From a checkpoint of a small model that answers yes/no questions on an image's attributes: encoder activation swiglu, fusion encoder layers 6.
Rows from block 5 of the image encoder of a small model that answers yes/no questions on an image's attributes, named by matrix and row number. Rows with one number belong to one neuron. Each number is 50 + 15 x the weight over its row's rms, rounded and kept within 0 to 99. All counts start at 0. After the name is the row's rms in percent of the matrix's.
After each neuron's rows are labels from the 100 images, of 14976, where the neuron reaches its largest size: "responds to" is what is common among them. Only what is clearly more common there than usual is listed. The data: patchworks of several textures.
# gate: MLP gate (encoder.blocks.5.mlp.gate.weight, 256x128), inputs 0-127
# fc1: MLP up (encoder.blocks.5.mlp.fc1.weight, 256x128), inputs 0-127
# fc2: MLP down (encoder.blocks.5.mlp.fc2.weight, 128x256, transposed), outputs 0-127

gate.172 136:54 27 34 46 48 34 63 62 63 38 53 25 43 81 57 87 37 41 68 52 39 33 41 60 47 63 63 36 55 65 36 28 40 65 48 48 37 57 46 37 60 62 50 27 62 57 57 42 38 53 24 62 36 31 79 57 44 60 38 41 57 59 35 53 76 53 59 53 46 48 62 45 54 64 32 73 29 61 46 68 59 60 36 32 35 27 55 64 26 51 62 28 48 52 80 63 76 39 53 43 41 24 42 43 61 84 62 50 52 62 44 42 28 48 75 42 59 63 48 99 42 65 21 44 20 42 55 56
fc1.172 144:53 58 59 49 59 44 43 14 78 50 60 48 64 45 44 40 64 34 65 18 44 46 78 45 54 38 40 75 42 51 57 76 55 52 60 38 62 31 35 69 43 38 55 45 58 61 57 51 54 80 46 32 32 75 45 24 62 66 73 29 64 66 61 61 64 57 32 46 49 46 42 49 40 68 62 53 49 51 63 62 36 68 34 45 45 59 38 35 56 65 45 78 56 57 18 39 31 42 40 14 57 56 64 34 65 46 29 51 74 64 41 72 69 69 68 37 28 48 54 42 59 13 39 33 86 68 39 52
fc2.172 131:60 48 45 40 27 39 80 86 32 16 79 51 42 41 51 62 45 61 48 35 55 54 45 38 68 46 60 51 41 53 30 34 33 59 55 36 51 54 34 50 32 46 48 60 30 60 56 56 45 45 41 48 53 64 49 41 46 61 35 45 41 76 66 13 51 72 58 60 52 93 49 53 45 36 53 47 52 38 31 40 52 53 45 77 89 37 55 51 72 74 73 28 27 66 67 46 64 29 56 56 23 52 50 27 56 42 80 47 29 38 50 42 86 30 46 66 47 47 34 55 29 69 35 48 35 48 60 56
responds to: brown

gate.148 060:46 52 52 56 42 39 66 68 37 73 53 56 33 69 40 67 75 65 47 43 37 24 29 73 68 50 32 72 45 60 24 53 61 25 32 41 69 73 56 69 60 71 58 64 33 31 79 69 55 56 58 49 59 70 25 37 45 79 37 58 67 40 61 28 55 42 59 44 65 52 60 49 48 38 62 85 24 51 54 39 26 54 38 53 34 37 18 48 23 28 40 37 84 43 36 57 43 45 41 60 36 57 44 68 53 61 63 47 55 44 55 75 47 35 63 34 31 70 45 56 46 60 51 39 37 64 20 42
fc1.148 062:47 89 41 56 57 46 56 68 37 49 73 54 50 62 28 37 75 86 45 71 55 56 67 51 71 45 35 29 51 34 69 12 82 48 45 60 50 65 69 42 74 49 54 60 43 64 64 57 52 15 55 31 46 21 40 53 79 73 60 31 52 75 57 40 62 46 57 47 59 65 33 42 44 32 80 31 24 66 51 78 66 47 29 27 46 55 45 48 37 33 56 41 39 33 38 06 51 48 41 43 46 65 54 54 64 55 38 60 59 40 59 50 50 46 73 39 54 50 48 42 55 64 62 44 35 41 57 48
fc2.148 066:46 20 32 35 31 37 45 41 70 61 41 47 38 08 35 48 66 49 37 68 57 56 40 33 27 65 56 45 38 41 39 54 69 45 66 68 68 42 60 67 38 52 76 47 39 25 45 51 80 89 58 53 83 70 37 46 14 40 47 44 53 40 42 36 73 26 44 32 53 43 62 56 50 37 86 43 48 28 46 44 63 69 51 45 57 72 35 33 35 62 55 48 51 53 47 63 62 38 65 19 38 74 33 43 67 35 59 50 53 51 71 39 46 42 74 73 56 48 59 27 47 60 71 63 52 51 45 44
responds to: purple

gate.104 110:61 40 54 52 53 43 24 42 50 51 56 23 63 64 53 45 55 55 43 50 57 54 68 56 43 47 71 36 48 42 55 54 54 56 64 21 47 72 14 56 71 37 47 80 59 57 54 56 45 54 34 17 66 02 47 45 13 55 27 65 33 53 50 45 24 55 46 42 65 58 39 41 49 59 24 41 63 52 57 59 58 78 36 07 44 57 52 53 68 45 45 45 52 52 38 62 60 67 60 57 74 42 45 49 63 54 80 54 60 86 51 61 55 20 44 55 33 42 40 38 46 54 78 46 92 51 60 50
fc1.104 109:23 52 53 65 46 58 46 56 49 54 13 31 27 52 63 27 56 62 64 58 50 46 49 54 21 62 77 46 34 42 68 46 40 44 43 30 65 63 44 58 21 30 54 49 24 68 29 26 49 73 50 51 70 68 64 46 51 56 55 62 59 49 43 60 82 18 59 47 75 56 54 67 35 61 21 50 57 32 50 39 23 42 44 48 52 44 57 60 56 30 45 55 93 53 74 39 23 63 49 58 57 56 62 33 44 75 58 44 60 29 30 38 72 63 55 40 62 75 62 60 52 44 45 76 57 22 39 44
fc2.104 111:38 69 55 41 50 52 82 55 57 64 36 58 42 65 36 51 24 53 45 48 61 74 47 74 56 47 35 47 66 50 64 27 43 72 71 71 71 44 23 44 55 72 62 61 40 44 47 56 42 58 41 58 52 45 58 64 51 80 32 47 58 51 20 46 39 42 19 57 43 34 25 45 57 43 58 31 67 68 32 54 41 33 50 52 59 31 67 08 49 49 49 23 40 40 60 86 60 53 24 56 58 33 76 37 73 46 63 57 52 71 41 52 47 47 33 66 47 60 71 50 54 53 30 13 48 52 88 52
responds to: pink; brown

gate.56 066:53 58 31 30 82 79 59 36 63 35 71 64 55 48 33 61 40 78 49 60 57 28 62 53 23 41 69 66 58 67 41 44 64 40 28 49 22 17 41 40 37 28 41 38 47 29 61 68 24 55 57 64 50 22 74 57 41 81 48 61 47 37 52 53 66 45 45 40 65 62 68 21 34 34 31 67 28 52 44 57 71 73 62 52 37 35 66 50 51 56 59 55 48 46 70 67 42 47 63 48 25 17 59 71 68 44 50 39 62 35 47 73 47 59 68 52 45 52 41 84 53 41 53 49 45 47 32 60
fc1.56 078:53 35 34 66 64 32 45 44 67 72 68 48 69 64 66 65 36 62 32 59 59 45 71 42 48 48 60 34 29 66 46 27 24 52 64 34 37 39 40 48 39 60 60 71 70 42 50 57 39 49 51 56 56 09 31 51 31 65 61 60 35 26 25 42 31 46 48 48 53 80 23 55 40 29 51 57 19 38 56 43 52 38 88 51 48 66 69 50 79 47 50 55 50 55 38 60 26 55 72 64 42 39 66 74 42 35 63 51 66 28 57 50 39 22 60 31 57 58 76 80 60 39 75 62 53 56 64 54
fc2.56 089:59 41 62 31 23 37 67 48 49 40 36 55 47 47 65 50 62 57 95 44 42 46 28 59 41 41 39 66 62 38 61 59 54 24 65 23 68 43 64 66 41 65 45 33 31 63 51 53 35 52 42 68 47 33 51 45 17 66 56 50 63 77 63 56 42 47 63 59 48 54 82 44 58 21 60 51 35 45 62 51 54 40 68 52 31 68 52 41 47 44 56 65 62 56 56 54 57 73 33 43 63 30 48 31 40 54 56 19 47 58 18 62 42 67 54 43 68 48 22 54 25 32 48 07 07 60 43 62
responds to: purple

gate.13 120:50 50 66 57 69 50 75 44 40 53 59 56 45 53 45 58 49 41 72 59 51 45 50 49 20 63 32 47 41 53 70 27 51 56 31 53 56 47 58 32 44 40 76 68 22 46 38 30 47 61 48 69 81 65 73 41 63 54 61 36 42 39 59 38 43 51 37 72 50 45 48 47 32 34 65 41 50 36 65 33 66 35 33 51 49 64 52 42 33 49 51 39 60 72 64 30 23 49 00 48 39 42 54 66 54 59 63 32 51 40 78 50 43 71 21 24 52 59 58 78 61 80 56 87 35 30 67 37
fc1.13 117:46 55 67 61 59 56 24 66 68 67 48 57 40 40 54 22 48 20 32 21 49 72 74 40 39 75 50 38 47 51 41 58 37 76 69 35 56 60 74 51 51 56 60 60 62 57 63 66 28 53 66 47 35 51 40 66 20 63 67 47 51 55 58 40 47 50 54 28 61 48 48 12 65 55 35 51 61 49 29 62 37 76 36 47 41 32 42 46 43 70 46 52 66 16 74 58 52 26 71 55 97 68 42 38 44 60 55 31 62 54 39 42 24 57 54 59 51 55 35 46 62 26 48 14 49 60 31 45
fc2.13 115:62 68 28 51 30 30 51 20 67 51 52 51 67 64 57 44 42 34 39 37 47 44 35 48 29 50 37 57 55 57 46 45 39 51 55 55 55 39 38 22 39 44 41 80 71 66 42 44 82 45 52 68 67 84 77 68 68 47 58 55 63 64 58 74 55 50 48 44 38 51 51 99 46 41 33 56 32 50 67 55 31 57 37 18 62 55 63 54 61 59 72 44 49 09 57 33 37 61 45 48 37 80 33 52 59 55 17 38 68 45 41 49 73 39 48 51 58 26 47 51 52 74 46 35 58 50 37 71
responds to: pink; white

gate.141 119:30 42 66 05 48 70 59 35 19 58 59 46 36 69 40 35 28 57 37 28 49 45 52 04 51 73 44 74 59 59 29 57 53 51 58 36 27 72 70 66 36 77 61 65 71 48 48 55 31 55 44 51 44 64 91 41 50 22 46 38 43 79 40 49 19 54 58 64 33 58 49 61 25 66 47 36 37 82 51 48 57 62 57 50 36 41 65 53 44 32 47 47 46 65 50 61 45 42 62 62 57 20 51 57 74 66 52 33 33 41 35 38 58 48 39 45 35 52 49 55 66 68 33 45 46 52 58 52
fc1.141 111:44 55 31 28 26 53 72 67 65 34 57 45 78 54 46 45 53 69 27 82 45 41 45 52 62 40 50 36 53 52 66 51 24 47 54 58 72 36 63 63 72 49 29 48 13 54 48 68 72 40 21 48 39 76 72 34 32 69 60 47 46 63 81 27 51 26 46 35 42 39 38 64 36 58 25 67 58 33 38 61 70 37 36 57 85 58 72 43 46 43 24 32 57 26 63 53 36 51 44 66 39 62 67 55 38 53 52 53 59 61 68 26 30 47 62 50 45 26 52 41 39 67 59 50 33 31 42 65
fc2.141 122:60 60 65 23 60 41 44 61 31 57 67 58 55 73 25 52 38 25 54 62 59 10 48 46 45 68 48 45 35 48 27 67 54 67 47 51 40 33 45 44 78 68 44 49 52 35 41 53 48 24 46 63 63 50 54 64 37 67 43 61 64 45 45 59 30 39 62 41 29 35 87 63 78 50 50 48 78 38 87 43 48 42 54 36 59 50 39 38 49 61 50 69 62 52 56 42 98 13 36 47 45 56 34 54 61 35 52 45 25 24 41 51 74 56 38 47 48 39 47 58 37 70 63 51 66 57 31 85
responds to: purple; black

gate.205 088:67 19 37 39 67 34 57 37 20 66 78 67 51 54 66 59 58 55 76 75 49 27 46 61 29 73 61 62 33 65 67 65 40 62 79 59 36 17 53 51 33 29 62 70 29 44 62 57 35 61 20 57 66 37 53 54 21 44 56 54 50 60 60 38 69 50 56 46 52 45 53 41 51 48 46 41 44 60 53 41 29 49 37 68 59 62 57 59 56 50 40 39 71 34 34 71 60 32 29 27 73 40 28 41 49 54 54 38 62 23 57 37 33 36 38 43 48 52 70 68 74 62 65 32 25 86 47 54
fc1.205 080:48 36 50 27 74 69 17 29 68 34 63 61 73 47 21 57 31 53 66 54 57 53 68 42 31 64 38 45 45 55 44 77 32 64 39 63 48 27 40 45 26 53 65 70 41 25 60 56 41 43 44 63 58 39 49 59 51 71 39 66 40 45 60 36 61 34 28 76 52 42 59 60 56 57 53 44 73 17 47 55 38 63 58 46 47 71 58 63 32 61 53 50 40 67 68 91 33 38 42 70 59 33 45 80 51 55 64 29 40 35 52 56 41 32 47 33 42 49 54 74 62 79 45 11 66 68 47 59
fc2.205 086:26 23 69 63 45 72 52 51 36 52 30 36 26 43 40 87 52 26 37 53 33 56 73 61 40 50 34 35 42 26 72 47 35 43 55 69 45 36 44 43 21 80 28 29 52 40 33 62 68 35 37 41 68 32 86 43 57 41 75 64 40 56 74 23 58 51 46 35 46 35 44 47 51 58 59 64 26 51 50 64 48 67 37 54 44 61 30 41 66 29 51 34 45 51 57 74 26 71 47 67 63 62 47 41 48 38 34 29 54 43 53 40 75 76 67 79 40 68 49 36 55 46 36 44 50 62 59 59
responds to: purple; orange

gate.232 121:27 55 52 38 56 63 86 41 49 49 46 33 41 59 42 76 28 38 48 78 33 32 63 35 35 37 32 68 16 67 59 49 52 54 37 41 71 49 70 73 24 20 52 54 53 64 62 44 55 77 43 45 48 55 46 47 70 37 68 55 26 54 38 60 51 47 58 69 31 38 37 60 34 72 49 49 47 32 57 43 58 50 57 48 38 82 64 56 58 33 44 61 49 57 42 60 53 34 64 60 44 10 55 22 63 51 61 41 52 29 40 52 58 66 66 37 44 28 94 56 76 50 64 70 20 51 45 35
fc1.232 119:42 66 42 68 34 50 44 40 36 76 33 50 52 23 55 56 46 49 48 43 68 43 63 41 52 47 23 71 31 30 31 66 54 91 32 42 29 50 57 71 55 45 52 40 51 52 62 30 46 47 42 49 50 44 48 53 43 57 36 49 56 37 59 22 15 43 58 42 59 50 78 71 74 84 67 64 65 43 23 73 37 66 55 57 18 59 60 37 38 43 53 47 50 56 42 58 39 59 81 46 99 53 25 58 63 39 72 51 53 53 53 45 54 63 29 62 53 40 27 46 68 40 56 34 44 54 22 29
fc2.232 113:33 60 74 24 18 71 43 40 61 47 25 66 57 46 46 63 46 60 35 58 86 57 36 61 45 82 38 47 44 40 31 18 60 49 41 45 41 44 39 32 32 65 29 67 31 56 66 34 40 43 34 58 38 55 47 78 52 46 56 41 39 66 36 41 53 34 34 82 50 26 55 58 63 41 51 51 67 42 44 49 59 37 74 62 45 54 35 36 40 50 46 36 45 61 46 65 55 34 54 41 68 56 58 23 76 28 26 69 27 66 47 36 66 24 46 39 44 37 79 38 60 65 15 66 45 62 63 31
responds to: pink; white

gate.220 111:55 61 28 26 41 73 47 38 63 41 24 31 39 49 61 61 61 28 52 53 50 29 69 71 37 47 72 59 55 51 40 58 47 57 44 51 65 47 42 65 35 58 64 69 45 42 45 62 62 49 62 46 54 70 54 24 68 45 35 61 78 64 63 41 30 45 56 41 69 48 52 52 24 55 65 52 30 42 37 63 34 79 29 40 23 40 64 52 36 49 45 79 40 43 60 64 37 59 14 51 67 58 95 36 71 70 62 30 35 62 58 59 78 44 34 55 02 47 50 45 64 52 32 30 46 50 50 59
fc1.220 094:49 44 63 30 60 78 41 53 61 40 48 70 63 30 73 30 53 37 39 84 55 53 42 60 69 39 69 58 58 57 47 28 59 27 32 49 52 55 68 50 71 51 67 33 58 81 35 48 41 33 72 47 63 34 56 09 78 63 33 49 36 54 43 59 77 60 24 66 35 68 43 64 34 60 59 59 42 30 36 75 73 39 27 31 48 41 38 09 56 60 54 60 52 51 63 61 48 49 61 83 41 48 51 32 41 33 51 42 63 49 62 38 24 51 56 56 62 58 46 30 40 32 57 38 31 28 59 57
fc2.220 103:49 48 22 53 11 42 61 36 55 36 34 27 49 50 42 66 42 72 55 32 55 40 86 23 61 44 56 52 55 38 65 57 67 57 40 85 76 49 58 59 32 46 38 64 17 52 27 67 84 62 46 44 58 56 73 45 54 80 31 39 48 22 61 67 56 54 73 52 59 55 66 42 44 58 59 42 57 23 33 53 69 51 55 31 74 62 54 45 31 45 32 66 55 50 61 47 66 38 37 54 44 61 26 81 54 63 57 56 42 45 49 75 42 24 51 70 24 35 39 53 45 47 57 56 76 42 53 61
responds to: purple; blue

gate.150 064:49 60 38 70 33 82 37 41 58 40 56 51 38 56 42 57 77 22 63 85 49 61 69 92 38 40 56 76 50 42 59 65 40 54 25 49 53 60 35 43 48 35 57 45 61 56 45 28 45 53 35 52 62 67 62 29 50 54 49 39 70 60 38 46 42 47 45 65 55 48 64 40 44 57 34 56 26 36 20 40 55 93 58 42 38 39 85 62 65 37 50 64 39 54 59 36 59 60 33 71 20 07 63 55 58 39 53 49 50 34 47 91 55 66 30 42 55 57 63 55 46 64 79 49 47 60 52 57
fc1.150 064:45 55 37 61 54 62 60 55 44 44 45 65 40 53 65 70 41 69 58 57 83 39 41 48 49 54 48 33 23 42 64 49 49 57 55 52 76 29 64 30 57 30 46 53 30 45 61 38 86 57 49 46 58 72 53 49 49 58 58 31 29 68 42 53 43 37 34 39 36 28 42 26 38 99 43 54 37 24 35 42 75 58 69 73 52 90 47 36 51 63 25 55 55 38 28 67 67 66 63 32 42 63 49 45 49 69 40 58 22 47 43 52 38 53 52 22 59 61 62 48 57 81 80 23 50 61 60 56
fc2.150 070:83 48 48 54 66 72 42 51 36 40 35 51 50 47 27 37 62 57 68 42 62 53 74 23 49 52 43 45 44 45 60 71 55 52 56 32 59 33 21 28 46 41 16 60 52 39 32 35 18 58 28 27 26 35 27 54 57 33 46 70 50 32 59 29 36 42 45 54 42 37 49 23 60 53 38 30 64 70 64 48 60 18 40 58 47 64 40 29 64 44 35 41 70 28 42 48 48 69 59 33 52 56 58 62 42 26 45 52 76 70 38 82 46 58 27 22 34 25 57 45 57 47 56 67 35 67 67 52
responds to: teal; purple

gate.92 114:57 30 55 51 51 45 60 50 45 63 40 42 25 58 90 38 41 62 63 28 15 49 30 79 50 60 30 12 54 77 64 72 62 52 23 52 35 45 58 35 43 60 54 45 82 45 53 57 76 32 39 58 59 46 38 66 37 51 47 62 53 22 74 54 48 29 64 24 68 48 74 48 75 58 30 40 41 35 53 32 55 62 57 71 53 39 63 40 39 36 28 38 66 56 76 47 46 53 31 59 48 25 39 61 47 70 56 46 56 52 65 35 62 52 41 52 43 29 48 31 38 49 63 85 48 42 77 43
fc1.92 103:43 40 59 53 13 30 55 45 30 34 61 50 64 49 56 51 57 49 49 58 55 61 55 28 44 39 63 60 58 32 17 50 53 56 50 62 33 47 58 46 45 61 57 25 51 14 58 32 54 73 46 57 50 38 88 62 39 34 31 57 49 63 17 63 65 24 60 46 54 38 64 47 38 57 63 41 40 42 61 45 53 69 31 24 82 65 50 47 79 64 20 13 47 50 67 83 51 44 58 75 52 52 33 67 41 51 83 27 61 51 48 53 45 50 47 46 47 45 67 49 60 72 56 42 39 64 11 44
fc2.92 121:61 45 47 45 30 50 62 38 30 39 38 55 43 32 51 61 55 48 36 50 71 53 38 45 55 43 52 48 65 52 85 59 60 44 38 28 63 40 43 29 61 64 39 59 55 57 58 86 38 46 46 65 55 51 36 62 64 84 37 62 56 43 89 31 58 59 59 52 62 29 49 45 32 52 32 51 95 36 59 79 13 28 52 57 48 51 31 61 43 42 22 43 48 41 62 34 41 59 28 54 36 33 60 46 79 25 46 41 45 45 48 31 21 50 39 71 71 26 40 74 75 53 56 55 61 30 29 48
responds to: brown; white

gate.215 092:31 61 58 42 63 27 49 54 49 11 30 40 55 57 69 49 67 69 52 36 42 25 49 44 41 44 52 14 74 83 60 60 44 54 58 52 28 73 45 34 29 68 43 51 74 57 13 43 43 52 31 76 69 49 45 52 62 19 50 42 39 70 46 35 40 55 36 38 42 53 53 50 60 76 26 47 31 38 62 52 60 40 46 55 43 42 49 72 65 73 47 23 23 67 47 55 48 67 83 67 59 59 59 36 48 55 50 57 36 63 58 28 35 60 31 45 56 57 75 39 72 80 47 52 35 39 40 58
fc1.215 090:39 56 38 21 27 46 39 64 54 47 40 32 58 63 79 71 56 57 51 44 46 26 67 49 52 39 64 51 57 14 36 64 50 63 59 47 74 37 56 52 53 77 30 41 58 47 54 51 46 46 69 48 28 51 78 84 57 46 43 38 42 54 15 48 71 51 71 53 70 46 46 54 67 52 49 29 52 43 73 49 54 48 52 60 41 55 59 50 47 45 51 36 25 28 88 65 78 32 39 51 43 54 33 34 66 76 69 19 44 47 69 67 51 75 73 54 60 43 37 61 32 69 36 58 27 53 29 23
fc2.215 102:42 61 47 25 61 63 42 36 66 70 36 41 53 49 61 43 25 71 30 58 49 41 59 57 66 57 52 84 55 69 76 60 13 25 30 17 54 38 68 53 50 61 27 44 33 66 53 60 60 47 31 36 58 74 35 82 33 31 71 48 10 42 42 63 65 53 40 69 57 28 47 63 40 32 70 69 52 68 38 62 71 51 55 51 35 51 35 50 53 49 47 52 54 54 41 37 47 24 27 52 28 62 38 69 47 40 53 36 46 21 61 42 15 37 51 43 49 39 37 55 42 50 62 50 63 36 46 71
responds to: brown; black

gate.182 131:53 72 58 39 27 54 34 50 50 10 45 25 69 27 55 62 52 58 65 62 60 45 76 42 44 41 49 57 33 17 52 42 68 55 35 77 60 63 56 44 39 60 31 65 52 53 56 41 57 36 64 59 35 33 46 57 41 37 50 67 67 40 44 67 56 71 83 62 65 65 59 36 55 22 38 34 29 74 38 41 48 50 31 61 30 50 54 65 40 65 49 73 41 48 66 36 42 49 27 43 63 58 53 46 45 59 57 74 57 25 14 28 40 55 30 87 74 34 71 43 23 57 36 34 55 44 58 41
fc1.182 134:38 42 71 43 52 32 49 29 47 51 55 54 92 33 65 63 52 54 67 43 43 57 61 36 43 30 58 24 41 44 58 56 57 51 41 48 50 72 64 38 45 54 47 30 70 44 65 56 32 56 67 59 30 59 62 65 37 53 26 30 67 49 63 74 57 61 68 44 41 51 34 68 17 55 62 41 66 50 37 24 63 26 56 60 32 63 42 53 24 49 78 41 27 46 64 47 52 54 77 64 70 67 53 49 65 54 50 46 24 66 42 56 22 58 60 55 71 82 88 46 31 27 32 34 77 33 54 46
fc2.182 131:66 68 41 80 60 36 41 49 73 63 51 48 66 40 31 55 60 43 56 73 49 64 85 50 45 54 65 43 58 54 48 61 41 58 44 71 37 50 39 65 25 27 55 51 07 40 45 47 57 47 30 42 46 35 47 28 45 52 41 44 51 71 69 31 41 75 13 67 46 40 47 20 51 51 41 44 69 47 46 48 37 46 44 48 46 71 48 54 40 89 39 44 31 48 57 55 99 37 47 54 31 59 26 58 57 25 51 33 32 59 52 30 54 50 47 23 58 52 52 43 33 43 22 49 51 33 56 57
responds to: teal; green

gate.90 054:43 61 55 50 57 28 57 58 61 57 31 47 65 60 32 74 64 69 73 45 58 65 47 56 35 39 31 19 29 19 69 53 50 50 46 35 68 40 66 39 62 38 45 45 63 70 59 54 47 45 67 67 44 30 48 53 51 44 38 39 89 65 72 39 47 71 39 61 54 50 25 37 46 48 50 59 64 67 37 26 25 74 75 44 37 61 41 50 38 29 50 38 59 38 20 77 73 64 51 60 47 48 52 71 52 35 48 55 72 18 59 63 43 42 90 77 59 73 75 44 54 30 41 56 32 51 53 51
fc1.90 048:28 63 60 56 21 36 42 44 36 39 34 58 70 78 54 82 32 34 70 56 63 60 36 65 45 28 55 36 43 41 72 52 64 58 28 45 69 52 31 81 53 51 33 48 25 69 57 50 48 52 57 38 56 84 43 57 22 64 49 66 57 46 50 30 56 65 40 72 52 55 50 39 32 28 43 55 37 67 66 50 51 67 33 44 51 70 26 60 52 12 64 22 49 58 72 59 43 42 36 69 66 39 39 35 43 56 44 54 82 44 46 31 59 40 42 54 68 83 38 76 52 37 58 40 25 48 40 52
fc2.90 049:43 32 42 22 52 59 79 58 57 42 32 48 47 29 34 48 39 49 56 62 45 66 59 61 67 57 46 55 72 54 46 39 33 79 73 44 45 54 34 36 44 52 66 54 63 56 32 44 62 67 56 62 70 93 72 35 48 46 68 57 48 87 61 42 30 69 64 28 47 50 40 43 42 19 74 39 67 40 50 32 41 33 24 30 46 32 49 78 33 68 28 50 32 62 78 50 72 43 53 32 29 77 44 28 48 23 62 36 54 46 30 55 51 42 38 57 57 53 47 65 57 53 42 17 51 36 52 45
responds to: teal; green

gate.94 087:70 55 44 34 35 63 42 56 24 56 29 61 39 69 51 38 35 39 65 56 57 57 57 48 53 59 62 44 65 42 71 38 53 47 35 59 50 44 61 54 24 69 12 28 34 44 66 42 53 33 62 72 44 52 34 46 32 33 41 57 42 36 80 50 63 30 45 38 68 44 60 45 52 30 55 75 45 61 67 66 51 50 67 44 55 81 50 70 81 31 41 45 10 85 65 39 54 49 46 65 52 47 38 66 38 44 66 42 52 35 43 80 14 23 43 61 69 68 27 60 35 31 43 42 48 71 67 52
fc1.94 087:60 34 68 43 82 22 59 60 37 33 55 40 67 64 73 53 53 48 29 63 61 56 67 47 81 35 59 53 46 55 53 55 78 31 34 27 44 56 66 68 45 29 62 35 72 35 45 78 81 45 38 20 34 68 23 63 52 53 70 43 39 45 35 43 53 29 47 52 36 72 47 31 72 47 35 41 55 68 60 40 55 42 47 56 53 74 26 24 43 44 63 61 43 48 32 39 73 38 62 34 65 55 27 49 75 39 79 40 57 53 49 49 40 40 42 46 44 28 52 26 65 50 77 38 61 62 71 40
fc2.94 093:59 44 49 30 62 50 61 51 54 42 22 37 46 56 30 72 47 38 65 42 60 58 86 73 38 59 11 24 36 68 24 33 64 70 42 62 60 40 44 50 65 43 38 16 50 56 61 71 71 52 80 56 45 37 53 58 38 55 47 40 47 46 45 43 51 36 71 76 27 59 35 55 46 46 29 61 79 80 62 51 33 47 56 55 33 59 42 62 65 42 78 49 75 34 61 57 63 52 64 56 28 30 44 43 32 49 47 54 55 21 39 23 59 51 50 56 64 63 57 69 32 61 28 67 37 68 41 22
responds to: brown; yellow

gate.179 090:82 38 49 41 46 46 38 53 09 71 74 65 62 49 63 58 70 80 19 36 67 38 54 62 52 42 44 73 51 65 30 49 28 56 64 52 28 55 78 79 68 36 49 42 40 64 36 40 49 53 57 62 61 23 40 39 58 46 59 41 31 48 36 53 63 32 41 44 61 50 35 65 61 40 48 35 40 57 34 49 38 53 49 81 47 57 71 23 25 74 51 28 43 33 45 68 48 56 12 68 47 51 57 58 42 68 56 63 59 44 34 42 37 29 57 59 49 67 48 44 59 49 69 17 79 49 33 40
fc1.179 096:57 62 87 30 46 48 70 39 71 32 40 54 39 58 58 31 67 63 50 72 33 58 43 33 59 31 56 62 15 78 77 34 60 49 44 64 73 54 55 35 38 51 63 12 58 55 39 41 42 29 51 59 59 53 41 19 67 51 51 21 40 48 44 71 69 53 42 56 54 70 44 67 16 33 48 63 53 26 22 46 36 53 67 38 54 27 45 76 32 43 65 56 63 51 39 50 56 64 37 63 50 53 53 58 72 74 44 43 66 72 45 32 09 55 58 42 37 35 52 49 66 58 42 54 63 41 56 48
fc2.179 095:51 62 69 15 47 48 63 35 39 42 44 53 52 13 54 73 69 16 54 62 72 44 27 53 48 48 43 77 60 37 59 38 64 46 42 43 41 42 28 65 42 39 48 25 57 47 63 71 59 39 44 46 62 69 75 90 53 81 55 43 43 65 50 46 34 77 49 61 56 47 39 58 56 62 30 42 52 70 19 42 28 51 43 45 30 56 58 35 43 37 29 74 43 31 63 12 65 59 65 47 51 58 36 20 55 58 49 49 30 66 46 47 78 35 31 37 60 47 46 54 46 60 51 35 36 58 60 24
responds to: purple; green

gate.50 062:59 49 48 42 50 28 56 52 54 27 46 64 48 63 23 73 27 54 62 46 45 47 42 58 40 42 43 75 71 57 54 47 36 54 52 61 44 56 50 29 47 69 32 48 48 58 55 42 52 12 22 63 67 27 43 44 53 64 25 65 46 83 52 17 58 84 31 35 47 53 32 60 41 60 78 34 55 42 40 41 47 50 50 46 39 38 52 61 69 56 52 55 40 58 44 39 88 43 48 41 79 46 51 76 23 78 74 40 50 57 43 46 29 57 49 84 40 20 57 17 69 47 27 58 59 43 48 60
fc1.50 064:49 63 53 62 53 34 38 51 63 61 51 39 27 09 54 30 42 46 40 39 55 51 39 43 58 35 51 69 40 51 25 79 42 48 64 70 46 43 63 52 12 37 34 61 64 60 57 75 69 18 57 56 64 52 47 26 57 43 43 43 34 33 39 53 17 50 40 67 49 21 66 47 39 60 40 51 29 66 69 38 56 32 50 53 55 69 51 65 71 50 57 79 70 31 67 42 61 40 51 37 44 11 78 81 49 66 38 63 36 30 50 40 44 44 47 60 39 24 32 59 54 70 59 40 31 61 32 41
fc2.50 066:50 51 61 30 58 44 64 53 66 56 75 48 55 49 40 51 77 54 69 64 55 63 21 59 25 33 65 53 37 74 39 61 38 56 48 64 68 17 42 58 52 37 65 64 36 56 43 34 60 60 46 68 77 37 20 64 26 78 41 39 61 63 54 15 45 43 48 68 40 48 70 54 52 44 66 43 66 45 51 56 42 44 51 61 62 35 56 50 52 57 67 31 47 39 66 32 44 38 46 55 72 46 78 28 40 66 54 36 66 65 46 58 45 41 27 65 10 49 48 58 53 41 62 58 99 31 52 50
responds to: teal; grey